python train.py --cutout=0.4 --tokenizer="word" --encoder_qk_norm=false --encoder_positions="sincos" --text_encoder_activation="gelu" --text_encoder_qk_norm=false --beta2=0.99 --cautious_weight_decay=true
Rows from block 3 of the image encoder of a small contrastive image-text model, named by matrix and row number. Rows with one number within an expert belong to one neuron, the router's apart. Each number is 128 + 24 x the weight over its row's rms, rounded and kept within 0 to 255. All counts start at 0.
After each expert's rows are labels from the 100 images, of 14848, where the router gives the expert most weight on average: "strongest on" is what is common among them; "place" is the part of the image that holds the peak. Only what is clearly more common there than usual is listed. The data: drawn human figures in many poses.
# router: router (encoder.blocks.3.mlp.router.weight, 8x192), inputs 128-191
# up: expert up (encoder.blocks.3.mlp.up, 8x96x192), inputs 128-191
# down: expert down (encoder.blocks.3.mlp.down, 8x192x96, transposed), outputs 128-191

# expert 5
router.5 [131 142 123 124  74 117  95 156 157 121 147 135 137 132 141  91 119 165 133 141 101 106 117 121 135 149 146 103 126 135 117 165 110 193 149 133 115 114 112 131  86 135 115 160 124 137  83 126  82 122 130 180  92 123 137 144 130 154 118  81 126 134 130 106]
up.11 [181 147  75 128 150  82 128 128  80  88 165 104 148 128  88 145 128 153 128 148 184 156  89 156 128 128 128 147 138 128 170 142 117 128 128  98 157 128 128 117 169 114 100 116 161 103 128 128 128 176 160  81 128 128 120 149 128 128 156 105 101 154 128 128]
down.11 [128 128 128  80 128 102 102 101 128 108 128 113 161 114  86 128 128 157  82 128 128 109  65 113 181 128 128 105 128 128 128 128 108  92 128 128  78 128 209 156 160  93  99 128 103  88 144 158 110 128 203 128 105 128 179 128 110 128 128 128 128 167 172 163]
up.12 [116  95 185  88 148 128 112 128 128 102 128 142 128 128 128 128 142 128 106 154  93 170 128 128 150 128 182 128 128 128  86  96 128 128 128 128 152 163  93 128 101 128 138 128 128 128 128 128 128 128 146 128  79 101 128 128 128 128  79 103 128 100 157  80]
down.12 [128 128 128 128 124 113 128 128 169 128 128 105 128  88 128  86 128 128  91 128 128 163 149 128 128 155 128 128 128 101 189 128 128 161 128 128 128 113 128 128 116 128 109 128 145 128 128 128 163 128 128 151 179 128 158 128 144 182 128 128 128 128 166 157]
strongest on: brown trousers; brown top
place: middle right; middle left

# expert 6
router.6 [156 146 105 116 105 112 142 170 125 124 120 107 126 150 126 129 112 116 109 120 138 149 100 161 143 117 160 138 104  92 157 111 125 109 104 148 172  96 148  72 104 144 133 149 136 149 126 128 139 138 181 144 140 153  85  91 175 133 108 172 129  92 168  84]
up.11 [167 163 128 104 113 128  93 128 140 182 155 117 101 147 128 146 128 128 189 102 137 128 165 110 112 128 151 172 128 103 145 128 128 187 128 128 128 101 128 139 109 110  81 157 112 132 128 145 104 156 128 128 145 128 128 128 111 128 184 128 128 183 164 128]
down.11 [103 112  94 158 110 128 128  99 128 128 128 128 128 178 158 128 128 128 128 128 128 128 107 128 128 128 188 170 128  93 100 106 128 128 150 103 137 128 160 105 128 128 141 158 108 141 154 111  91 128 128 137 170 143 110 128 128  72 128 155 128 128 169 128]
up.12 [156 128 141 128 165  80  99 128 128 112  66 109 128 128 128 128 166 159 165 187 128 128 116  87 128  89 128 151 128 161 128 128 151 128  96 160 128  81 128 181 128 128 128 127 128 128 128 142 155 111 128 194  52 165 128  93 128 128 111 128 128 112 184 128]
down.12 [157 128 128 128 128 128 128 179 128 128 128 128 157 128  82 128 128 101 128  94 128 128 172 128 128 128 128 128  56 128  63  80 128 165  82 180 118  76 128 128 106  91  84 128  81 128 128 128 102 128 128 114 175 115 128 128 150 128 128 128 128 128 128 128]
strongest on: purple trousers; purple top; lying
place: middle right

# expert 3
router.3 [145 129 115 120 124  85 110 158  93 111  80 114 123 134  92 155 129 147 155 132  88 114 130 141 101 168 136 106 175 122 140 175  80 128  90 141 101  93 106 154 149 101 137 131 187 129  99 149 155 121 120 103  86 137 125 126 132 133 144 108 170 144 135 172]
up.13 [128 114 136 128 151 128  97 159  91  91 128 128 128 128 166 128 128 128 147 128 128 186 128 150 160 128 143 128 166 101 147  85 128 128 128 103 145 128  81 128 147 128 128 111 140 128 134 148 128 154 128  89  91 128  92 143 128 142 128 107  89 128 121 128]
down.13 [136 128 128 152 158 125 145 128 128 111 128 128 165 109 128 117 128 128 128 106 112 147 128  96  73  76 128 128 128  97 163  78  95 152  74 138  98  99 164 148 161 148 104 128 128 128 128 144 128 128 128 128 169 128 148 128 128 158 152  99 176 156 128 128]
up.14 [128  85 128 128 128 128 173  49 173 128 128 128 128 128 137 128 103  88 115 128 128 141 128 171 150 156 128 128 128 128 175 128 128 108  97 128 104 162 128  66 128 115 144  80 155 128 128 102 100  91 181 167 166 128 128 128 128  90 140 128 105 128  59 128]
down.14 [165  61 128 128 128 128 185 128 128 135 171 175  93 128 143 128  97 161 128 164  94 128  93  99 154 115 150  99 128 158 112 128 128 128 144 101 113 128 109 109 128 148 144 128 151 128 115 114 102 128 105  89 115 128  95 128 128 128 128 176 128 132 128 128]
strongest on: black trousers; black top; grey top
place: middle left

# expert 4
router.4 [169 163 150 128 117 122 120 122 146 162 137 111 119 132 160  92  82 114 131 144 100 108 135  96 123  89 110 154  93 145 122 122 182 145 122 147  95 143 175 157 100 131 148 120  98 149 139 124 111 114 107 151 100 133 155 120 148 133  99 109  69 119 132 106]
up.2 [ 93  83 162 100 128 128 147 128 152 143 163 184 128 128 147 146 128 128 128 101 128 100 128 128 128 148 128 128 128 187 150 128 128 162 115 111 179 128 128 102 128 128 128 128 128  98 165  81 128 128 128 158 128 128 100  96 128 159 112 154  86 179 128 128]
down.2 [128 128 128 128 164 128  83 156 103 128 182 128 166 114 128 108 115 139 128 102 160 128 148 128 128 110 128 128 128 128 143 136 128 128 128  86 159  95 140 156 128 165 128 128 128 106 141 105 113 128 152 105 163 104 128 175 128 128 143 183 156 128 104  94]
up.3 [151 128 128 112 128 128 128 103 118 100  97 128 128 128  83 128  74 128 128 128 128 128  57 128 128 174 116 128 128 109 146 128 128 100 104 128 128 128 117 128 160  93 128 149 128  97 108 128 167 128 128  94 128 128 128 128 128 128 168 114 128 144 152 155]
down.3 [103 128 128 128 173 128 128  89 128 159 128 147 169 128 128  86 128 128 128 128  99 128 128 128 138 198 100 128 128 128 110 142 100 128 128 128  88  85 128 128 128  69 128 164 105 167 150 102 128 128 139 128 128 161 112 177 128 128 128 197 169 128 128 178]
strongest on: red top; red trousers; orange top
place: middle right

# expert 7
router.7 [ 91 135 128 176 161 120 136 108 131  90 130 138 102  98 139 158 149 136 142 136 170 175 149 110 158 121 107 112 132 119 113 141 126 134 169 111 123 139  94 118 165 109  93  65 132 118 160 128 138 128 122  95 108 103 130 143 125 138 156  82 158 128 112 168]
up.2 [163 105 162 128  61  91 128  89 128 130 128 107 128 119 105 128 144  93  90 128 103 128 128 119 128 128 109 161  75 128 158 114 128 128 128 106 112 104 128  84 100 128 128 128 128 180 128 128 128 173 128 179 128 128 118 128 135 128 128 128 161 103 166 128]
down.2 [ 69 168 128 128 174 128 128  91  94 169  80 128 128 128 128 128  92 102 110 128 128 128 128 128 128 128 160  84 128 128 128 128 128 128 156 151 107 128 148 155 128 128 102 128 149 128 128 128  48  74 128 128 128 128 156 128 146 128 128 146 128 128 159 128]
up.3 [206 102 103 140 128 128 105 128 160 128 172  65 128 128 160 102 128 128 145 128 128 128 164 155 128  84 128 167  97  80  91 128 128 110 128 128 128 128 111 128 128 128 128 182 108 128 128 128 128 155 157 118 157 128 128 128 166 110 128 135 163 128 128 119]
down.3 [166 128 141 128 128 128 178 172  83 128 128 128 158 128 154 153 128 128 128 128 106 128 109 154 128 167 169  70 140 148 128 128 128 116 106 128 114 201 105 157 101 128 128 128  86 128 149 155  88  98 128 128  90 128 115 120 100 128 104 128 162 142 128 128]
strongest on: green top; teal trousers; green trousers
place: middle left

# expert 1
router.1 [113 108 131  91 166 130 121 155 103 135 105 137 137 136 108 164 141 140 117 135 121 135  98 139 118 151 134 122 133 125 144  91 114  91 144 144 167 136 136 104 161 176  81 119 137 126 126 141 148 149 139 133 116 167 141 116 150 116 161 168 109 143 107  98]
up.11 [144 110 121 175 165 133 128 128 145 128 128 128 108 103 108 198 128 184 155 114 128 153 128  92 110 167  84 128 128 100 165 128  55 128 112 107 103 128 128 128 148 157 128 128  97 139 128 115  94 128 128 101 171 128  73 128 140 128 122 128 128 117 128 146]
down.11 [128 128  88 102 128 128 156 188 128 128 128 172 107 179 149 163 104 171 128  75 128 128 128 128 128 128 106  95 128 128 128 128  75 140 111  97 128 128 128 164 128 144 142 128  58 100 128 128  85 178 158 128 128 159 128 120  91 168  96 171 162 165  73 128]
up.12 [128 128 128 128 134  79 158 128 151  82  95 128  96 128 166 108 128 128  91 180 128  74 128 147 128  89 128 146  59 144 140 159 128 140  98 160 101 177 128 106 153 128 158 111 148  71 185 128 162  76 112 105 128 128  97 128 128  81 128  92 181  98 150 128]
down.12 [142  74 128 172 128 119  88  75 128  79 128 101 128 167 158 128 128 146 101 181 128 148 165 145 128 128 190 143 141  91 128 128 128 128 109  91  97 108 128 100 128 128 128 128 196 128 128 128 128  96 159 128 118 128 128 128  98 128 128 128 128 128 195 102]
strongest on: blue top; blue trousers; lying
place: middle right

# expert 2
router.2 [149  91 141 136 114 124 147  99 162 162 148 143 118 120 153 137 111 141 124 133 152 115 142 141 129 158 128 104 114 150 166 111 110  96 157 137 142 169 132 154 186 125 140 177 106 111 113 112 136 119 132 155 156 105  90 143 126 109 148 142  95 123 134  88]
up.0 [128 128 153  99 128 104 158  92 128 150 128  94  90 138 164 128 128 128 128 101 144 128 146 128 128 128 128 128 128 128 128  92 128 174 107 149  95 128 114 128 165 103 154 159  91 161 107 128 128 111 128 166 137 128 128 128 128 128  89  75  95 139 128 128]
down.0 [ 83 175 102 128 128 106 115 159 164 128 128 128 126  98 128 144 128 128 128  88  88 128 128 165 128 164 128 116 128 152 107 142 163 153 128 128 115 128 128 167 214 128  90 140 128 128 128 128 128 144 174 128  98 128 128 128 128 156 128  82  89 128 128 128]
up.1 [169  92 114  91 128 128 128 111 100  46 128  82 145 128  92 128 128 169 128 128 128 145 111 152 128 128 150 142 179  77 128  95 128 128  97 128 163  89 103 100 128 144 128 164 149 128 128 137 128 130 158 128  88 108 149 176 128 192 128  77 142 128 167  93]
down.1 [168 148 128 128 128 103 156 162 173 128 151 108 128 128  81 128 154 128 104 128 128 172 128 153 128 128 179 118  80 128 155 128 128 128 128 128 116 128 128 114 180  68 128 174 157  75 152 128 128 128 159  96 128 172 104 128 128 150 159 103 128 149 128 153]
strongest on: yellow top; yellow trousers
place: middle right; middle left